python train.py --encoder_arch="tdnn" --model="audio captioner" --dataset="notes from a synthesiser with random patches" --train_examples=78125 --gain_aug_db=6 --n_mels=80 --hop_length=160 --input="log_mel" --spec_augment=false --win_length=400 --tokenizer="word" --vocab_size=43 --encoder_norm="groupnorm" --encoder_activation="prelu" --encoder_weight_standardization=false --encoder_depths=[16] --encoder_kernel_size=5 --encoder_stem="single" --encoder_widths=[192] --fusion="cross_attention" --decoder_width=128 --decoder_layers=6 --decoder_norm="rmsnorm" --decoder_norm_position="pre" --decoder_activation="swiglu" --decoder_mlp_ratio=4 --decoder_head_dim=64 --decoder_fused_qkv=false --decoder_bias="all" --decoder_qk_norm=false --decoder_parallel_block=false --decoder_inner_norm=false --decoder_drop_path=0.05 --decoder_positions="learned" --decoder_cross_attention_every=1 --decoder_tie_embeddings=false --init="trunc_normal_002" --residual_init="scaled_by_depth" --optimizer="soap" --beta2=0.99 --lr=0.0031 --beta1=0.9 --shampoo_beta=0.99 --eps=1e-08 --precondition_frequency=25 --max_precond_dim=1536 --one_sided=false --adamw_lr_other_params=0.00074 --grad_clip=0.5 --steps=4400 --batch_size=512 --epochs=28.8 --lr_schedule="wsd" --decay_fraction=0.4 --final_lr_fraction=0.1 --warmup_steps=220 --weight_decay=0.1 --adamw_weight_decay_other_params=0.01
Rows from block 3 of the text decoder, named by matrix and row number. Rows with one number belong to one neuron. Each number is 500 + 25 x the weight over its row's rms, rounded and kept within 0 to 999. All counts start at 0. Numbers have three digits each. After the name is the row's rms in percent of the matrix's.
# gate: MLP gate (decoder.blocks.3.mlp.gate.weight, 512x128), inputs 0-63
# fc1: MLP up (decoder.blocks.3.mlp.fc1.weight, 512x128), inputs 0-63
# fc2: MLP down (decoder.blocks.3.mlp.fc2.weight, 128x512, transposed), outputs 0-63
gate.347 118:529510453509479525527430492419507523509541517482464490516505526524497511491508477490510489492518481506516540509500486507486604490516520519515484513520479469447489539485476523504487494458534545
fc1.347 126:483505541450513483489522545581473487494510533489509508482487503518484497522477507552524520503463532516465472537513539493455475500494483515455509482492491478514520512520508498492499500535479459
fc2.347 116:502478500486538506505509472488528543520525504476511471484509516465523492491477473481491467504523478477518493503467477482487511535489470471535523540499471488503528503484528518446519464499531505
gate.348 112:527498515499487472497515493454484541451539495508539553486522469483503509526485490452529511515479519510563476518543484515486503506518489472476512515465502507527520470512466486496483466470519477
fc1.348 108:495497483523501554501523511540509484560494504486491473539487518541513555528516500503498495485540533494494537495528430478534534497548497545491536511528479501511481506487556436464513478498532482
fc2.348 118:508506544477508499504546484501531515484478496506494450509476532459506524498521465532460547516547485522493517482519497536516507533479542516500494510501559474545528447523497484502495490486533479
gate.349 110:483499520500568516515521506505458554485517481525487503545476471508514489520496481482445512461492520510502509501485482464493539486508476465464533483468498494496495495503502465462541501502484479
fc1.349 119:554488512501496516530493520488454550487518502497492502532493517522478490464480495516496533470515528479526502521571528560546472534467450481521473528478510515530551493498512499487483516475499475
fc2.349 118:504482524481494510499516524490524534516526519473487508502477482510515457539437494518462530487478541502487496481479507503460463516471539513527495495479472493502485505474480548498522515505487490
gate.350 090:483501507454538462536524507493506477506484520460524504467534447518496500505501499495534505483478514487524503536496478491520472488523446473509538485515543463489492502463475507503534503473542512
fc1.350 086:504458510548481518460455483448507542503515511513498476533497518435496510490511508519452527508493498504509481482522483490487501507461496513514484501489464505456513508531494499501447503531459496
fc2.350 092:482491445506466497522482502498503531487531498515486504505503501535524513514503504494539521529505550463492501477476462514509520525473508529532502523518503513457499499502510419517468470518483580
gate.351 096:523488513527467448510533497498498488533482553487486524446498506480519485470491499453497530484519480533479542519456507474480542524505482537503503513502485504478494486509525445491544493473521540
fc1.351 084:563433486508483483465484485479510523559502516536539512481516512499481514474500532505511508536499503507541467492517511490518514522441493517465494479505513470457470522483531503502440504536475502
fc2.351 087:509538508490482498474459500527467501523485507489538501500500472510487474523455522473529472442491494509478499503497501493450531496465494513505494469512504496460515477518570509535493532504545479
gate.352 080:503470465504481472462510494463484484521534492450497519472471524543459521467462522499513551485526497539520485531460536526502470492477493456485525474472514522522553477520521480496479483512539489
fc1.352 085:503476479528474500523525506471480528472474514472483492504503506501519499515498523512533460508486500464486487500458494493491528470487566544518497452475473500503473469461497467512507499500498564
fc2.352 088:495447488533492525510465524527506514478499470473495477506538504482520535565471519501488482503493502471514492488436543462473496487487473536565475488497503499497444492455508514506509505492554514
gate.353 128:470521520489494529517508512513525523506530521526490523473471471477495534497473489501531434507494506530520490464504489476490521454533573462517479462504503503521443500455479527484531478478459513
fc1.353 124:496509487485508496515496550507483516475502547486515502502537498538519512506538510478464485455531490507522459473553475502480492484491505499518467475489487504498521537490543548464567499563492451
fc2.353 148:491525478489518513460531505498517513505472511510490552522506518475497499529498546533477490535499474527540484534498494532507492503487488479456493544496497508523506454532491481465468524478457453
gate.354 083:504482500499519554512485561515500520493464495510517493461473508513483489492539515509510529509506505501555490499496429468462514527459503461514587511472527508494514542546491463512471523524491490
fc1.354 079:506555496505472483509515469463481534498496489466504509487486523517525490538468468534493516451487498485495518482533506495524464504526556511517432503508481515523462456528525488489557534488482500
fc2.354 083:521500485519517510500508491515556486507501491496481519504500506491497502528512499505484474475466438499472530462482494548506483484520460533509501512484462535475488516492481501524538526479516548
gate.355 100:504510534504512499499487499480543522524528513483525531494520477518458515531516493441522441535475483503491506467466494490470516529495473523484503468494525509512497529501492539510495450450531494
fc1.355 096:538462493521515503498520490527518479510461504472481498492492543531501441495525505511484489477488513511482507430510474498484516475523475536503479480476469539491505485514520526526511558522450513
fc2.355 103:496488464524523516503491507511481507496496472479474527492504521480534497470500473510525500469488536517576527466476468467494499466518493442555516457530455474463504498549481520471458514503537501
gate.356 124:485512519496494496508521529462488485480477491477526515506542500492484494515504517474464539495450543499427541449478460484514488516509501528487485509509523535507483516469489442507548506504525448
fc1.356 136:501526527534524519523497515527462492512512477505539517524551528527446490452488520489472515498478521527469489461506539467499486521499487507521503451542519507468458549486467465487521479503501483
fc2.356 152:501519524525469477475531483509530512507500555504491485487449523524478476481504512468551461501491481497529525491497529519505512500547525479522485518531467512524515457507522502528472510478431520
gate.357 103:523481477501532492490502522498479554470473516476445507530451527544515469523535530472499474499478513485527556487470474508548485513473537486501541446474531475499516507461494446476503499506465476
fc1.357 103:467498515478468509500487490469515483503557495507507454516541479498495530480438485481540500523519505486492489498499508480477508485467478526469482535539497464512489468542526533513466516528501512
fc2.357 110:503507516532490477519483483464463545524506482530490494455516480501492509519503502506499542522552544446476485498499510496469467511519488525508492492545506512511514524538546520489525470514509513
gate.358 123:513482502460504498528477505484504445504504506533483514517492536538527509549483515503486503521476513480499518485517494451472469419469508530501524493482521477522535493508519516461528516512504536
fc1.358 129:490449504512527509491499501509511498484504484511458582518512500502494475558474514565493455532487455506510513455501503504502482512507504503512461512491528480507539510490519465536519523523505489
fc2.358 122:475511501529485477514519466509477535498470484520515504491483497475507534474507458456507536530513471535538520496501530514505518491515514533490505475470512516517453498478546507498560465474508518
gate.359 109:495525483499487512497521522523492522538476499525502486499539503487497536541471499544519484479527498466450530502502496531520524508505505509538466461478525530477485524483546531499540482471499476
fc1.359 104:464553491557497501483484491513505540497514508497519500536504491484506472469446538524503485507499491494497555509472456474513519504533516495495475501529487546470542471500487487510480504491519487
fc2.359 111:501492509511526494498470473496502464471500514536529524488506531517467494549473451515499496536516511528451528500510505500507515554584476481539502500501530518481544481506495464560531474486532514
gate.360 100:533479446510488526498492525455504473535546521517490508464493470506470532485546483485481473474431456502491539516482457507527535495475506486433527489508491507529498528493466516530506509511500524
fc1.360 109:523481483548537538539505500481519488517541485502526557486480497542472507490531495513500497466454522470496536490490474485522508468500543509469513466481484474519529523499509485515548476546476503
fc2.360 109:531511488546482502509481514512462505502501508479474482511488484465503526500515508500521508531518428481543493526474497512507503493471469541533512455517532506492547491530471516472447541472512438
gate.361 094:458463520489589525489507489503514522521477479523477511525557488522516495556483507497471471471491529436466530522510506503475473526489485529512477514488511488467501479503474547526499495467475486
fc1.361 087:505477506481509536487465505481500513481508483508509489543484530497508455526488520508475557484503518486444577557534496525493538502508533541513516529490473526509491464490473510468521512485503499
fc2.361 105:494463524461513459508529496510531552485472556486483506474505461486521521418479545489503478485473524511486492550509517474480502499507528496521504485503488488481498483504514529550484479480481488
gate.362 105:462563539509504516515516487437514556510479530535502476523537489510529511532517517460474479516471488501528527564475484495489486506506513504470504505494505522531532515475478514523483493557528473
fc1.362 105:520523523512509505485540491495533497500512502518522499493466531456512514524557497469482511506472456528532538497469483464501467548520499466519520507505545506527533490498493517485482490548514486
fc2.362 107:488531518492502495509553500495496502465521529532489486513488531504516505488512509535505449535483459518516527518472509458502507502491513438495473509502516486526467509510489534500548463530480520
gate.363 070:534504473490521510545492541502486507503474495528494511452528448495506513488467447443514501539483532502520481519506511500508541474524469467479471537443515485476470521499515478476521494522524520
fc1.363 060:460470536461490497509506526455495500444508469551453508515527515502500553436474482540527504462508499528529493466506524495470484489494471472525520503503481468464498488466489503515497530508505478
fc2.363 062:499508528482511522496500519468493516524510480542505523563494487470571469492487494520476497489526546548528506490542484519500509500515506567473483504519505504518506489530517505521504499496469459
gate.364 079:498486497509492527491527515500547505540537480445470515527536484473547502485510478451521523513486566511437490533509452484503478520467499522515523523462513553535474517475510520524487451512512538
fc1.364 076:504507469543499502506526486478532539507502471490560483520506481444477464503489491473504462466502501514502492505477450483456479505492491518461519473533497519494494478499507509499445468520531448
fc2.364 078:499488531484517469465531502491500535520460474520534446502540517517518493497473487488521492487499458530524508489483449521466496475485534524495538471499491453485464492524521473481517531480498493
gate.365 077:455484515454452499539492503490474485516477526515516537506544479488475446501510514478534501518489495499472490529477484471480510499556482504541525503453482463480494516495493496494507509494496496
fc1.365 082:470500477466507478474512521543498528480513486526500476540504497532505512497446463474525482509529487479499510502513452508491468474519489590493488533486520492516450505480493482490505488543492476
fc2.365 072:493469504480504522521480565474513504500497537493475546493525518514497510550452478477493533488522478489488468514510492519477512500495478495455499493505532503504458486554476502518519508505535521
gate.366 111:510534513500500511448513486534486575475490522452494552532487504493462495510497483515512482490499493479460464466513515464499495530483462514491528526491508547511515489494497497507521547529477484
fc1.366 114:498504510505452494532481541481492502498494504530454514513505504517507528485512493473530484487512452443522505511495526504479506519499530494549432488498528521478522525508503517503490511467540519
fc2.366 122:523492500465476479498530492511492509499482487501484503531464493502496488468508549501492492524481444533530493491509491487490465515588478517540479544494553497499511527510481497488500496503528529
gate.367 091:565518536483482520487524492512533481506516549479486492507521527486496542485507508497493520516496540515498496506488502485526490496516559510462469538513503496479530488550477541514518523468517511
fc1.367 092:507498503451558537495488511504532522515527493526489491486497536499490451514492533498546479476503488511486478532460543494460472486517479483504498519557493517535498479456496488490531500494501500
fc2.367 091:516520477465489490490492520496506543504522477447550492506499519498502484439535528489518474463510504461493527487483501495500472473510449425493481510478487498505522461495484479479505549469504466
gate.368 097:542482515482551522483493519508532511516483544512477500473481510535504493507507491475498474465532495459540551476473541486524489484414517479496492473452527459520470529498508473502531489511455481
fc1.368 100:499506533508486492486523501481482472506494500473510469522489494489462488505481462512535503492525479529512422457518491506484538534534451484484478477542496525509499526487482469531524545510489499
fc2.368 098:479516501487510472478501519519515452487506458498512493503493474461526467482531461525525460502532518502456484498513513505486504480527503486519561483519463476495532540495487464512500474518461510
gate.369 098:501479530511519474507490485486537488468472548524514474476500466482495487492539499514556499515524483462565486478495507495533484517559502481509517454515501521519491534460471506521472553493466526
fc1.369 109:486536503492531467495527503501527502483518467553519488469520480493507512470532463506537470472506484419545479500471505500505494471524477473552506493499492519523457531465462499504479532444468500
fc2.369 103:476496508478493496522519518489490510504482531504483481503496518499495515527522456508501484524537507480515462462521497500525520488550479540511522520489499492528516497499441444522530492493489533
gate.370 086:466510507543544457544504496481487514517526460502496526456504516536498522531474541535520473534532481486544463473550518454533492446491508476518462478462472507478479472527490526525505481508506515
fc1.370 080:485514533479525477533489488461507487501472508438527513540494455519487496508496513508550490495492464554474468536492511501495526475544449486488534455493557536521502487485487533474533502536512536
fc2.370 084:471505477435499534500468449498536499497512504472496510495489512478484500465530471491497499463504520533450526490511517478453543490494484488494505488464502521567495504541501489471479533490541515
gate.371 106:455499546457479499475494549470506508484512530526468526473488498484472496471505506534521515472509517527505487495479536486493504509504518527519561459492528526505504515495492522456524523495499510
fc1.371 115:466482497500485553486478500542462488539529508478525504543508484509510456535467537481549493459479516508516499513506513499545501507478496468515515487466521545507517472495512507479490506454504503
fc2.371 118:467507488530521487465449463504477546438504526504503517470476522508507527510492504451534441519492530507493501515464516521517507499507491499478487543494493473496494539523457501491488571520495507
gate.372 119:513489537488519501505504520468478498491498537513504493529495546484512462474478489543496499564543509483452525496491542477501483471487484505563491509523470475464493509534500502508460514564464503
fc1.372 120:486499492493451497532480527496517487518505488502526475500501462526498527513526481472496508477471487498499511426518539498486501539527521527485545525495454478517501451495462483490492511437515471
fc2.372 161:533520484529496515518553490494479516514529501494482521499498486473487525468515538511490449514511483458515531576518482519463493514497485489483478498539476492545533501546523490513472512492493515
gate.373 121:501520525529497484460472509521523500438522550522489517523523470466484494511494523459534499506487543519536487519479511503495462510528505493501507542478526520532515521511490484447499485538486506
fc1.373 112:512487494553503506511516558503536469465545533519483542518493508484488510503531521482506475481491503481542501465482459519494496494520512505545501527477536523521502537461518499475486494469478485
fc2.373 124:489485450497514512504486530473512511557496483509483468522472446464530494525490509525486509506458471482493518490505485516492401442504416480518493512536516482485510499456502512501501490502513508
gate.374 077:488500481548522494510515473497495509474502552513473447479496496521419508505475495547489504473534471517517513488509495518480516504497508494471469492477483485469489505474504541549480486545492534
fc1.374 073:458482488497494490511538494530529493450515500539548496461472523540481465506470471493541508494507496477482536501481497451499530499476494458467477526531483531468499499505550506485497472535529523
fc2.374 072:492476463487508493513506503540505502509517492539513494491483507503458499509447474423497518526488489474565510541471543467513545488493517530482455527487508489450502500521548516465492512502510521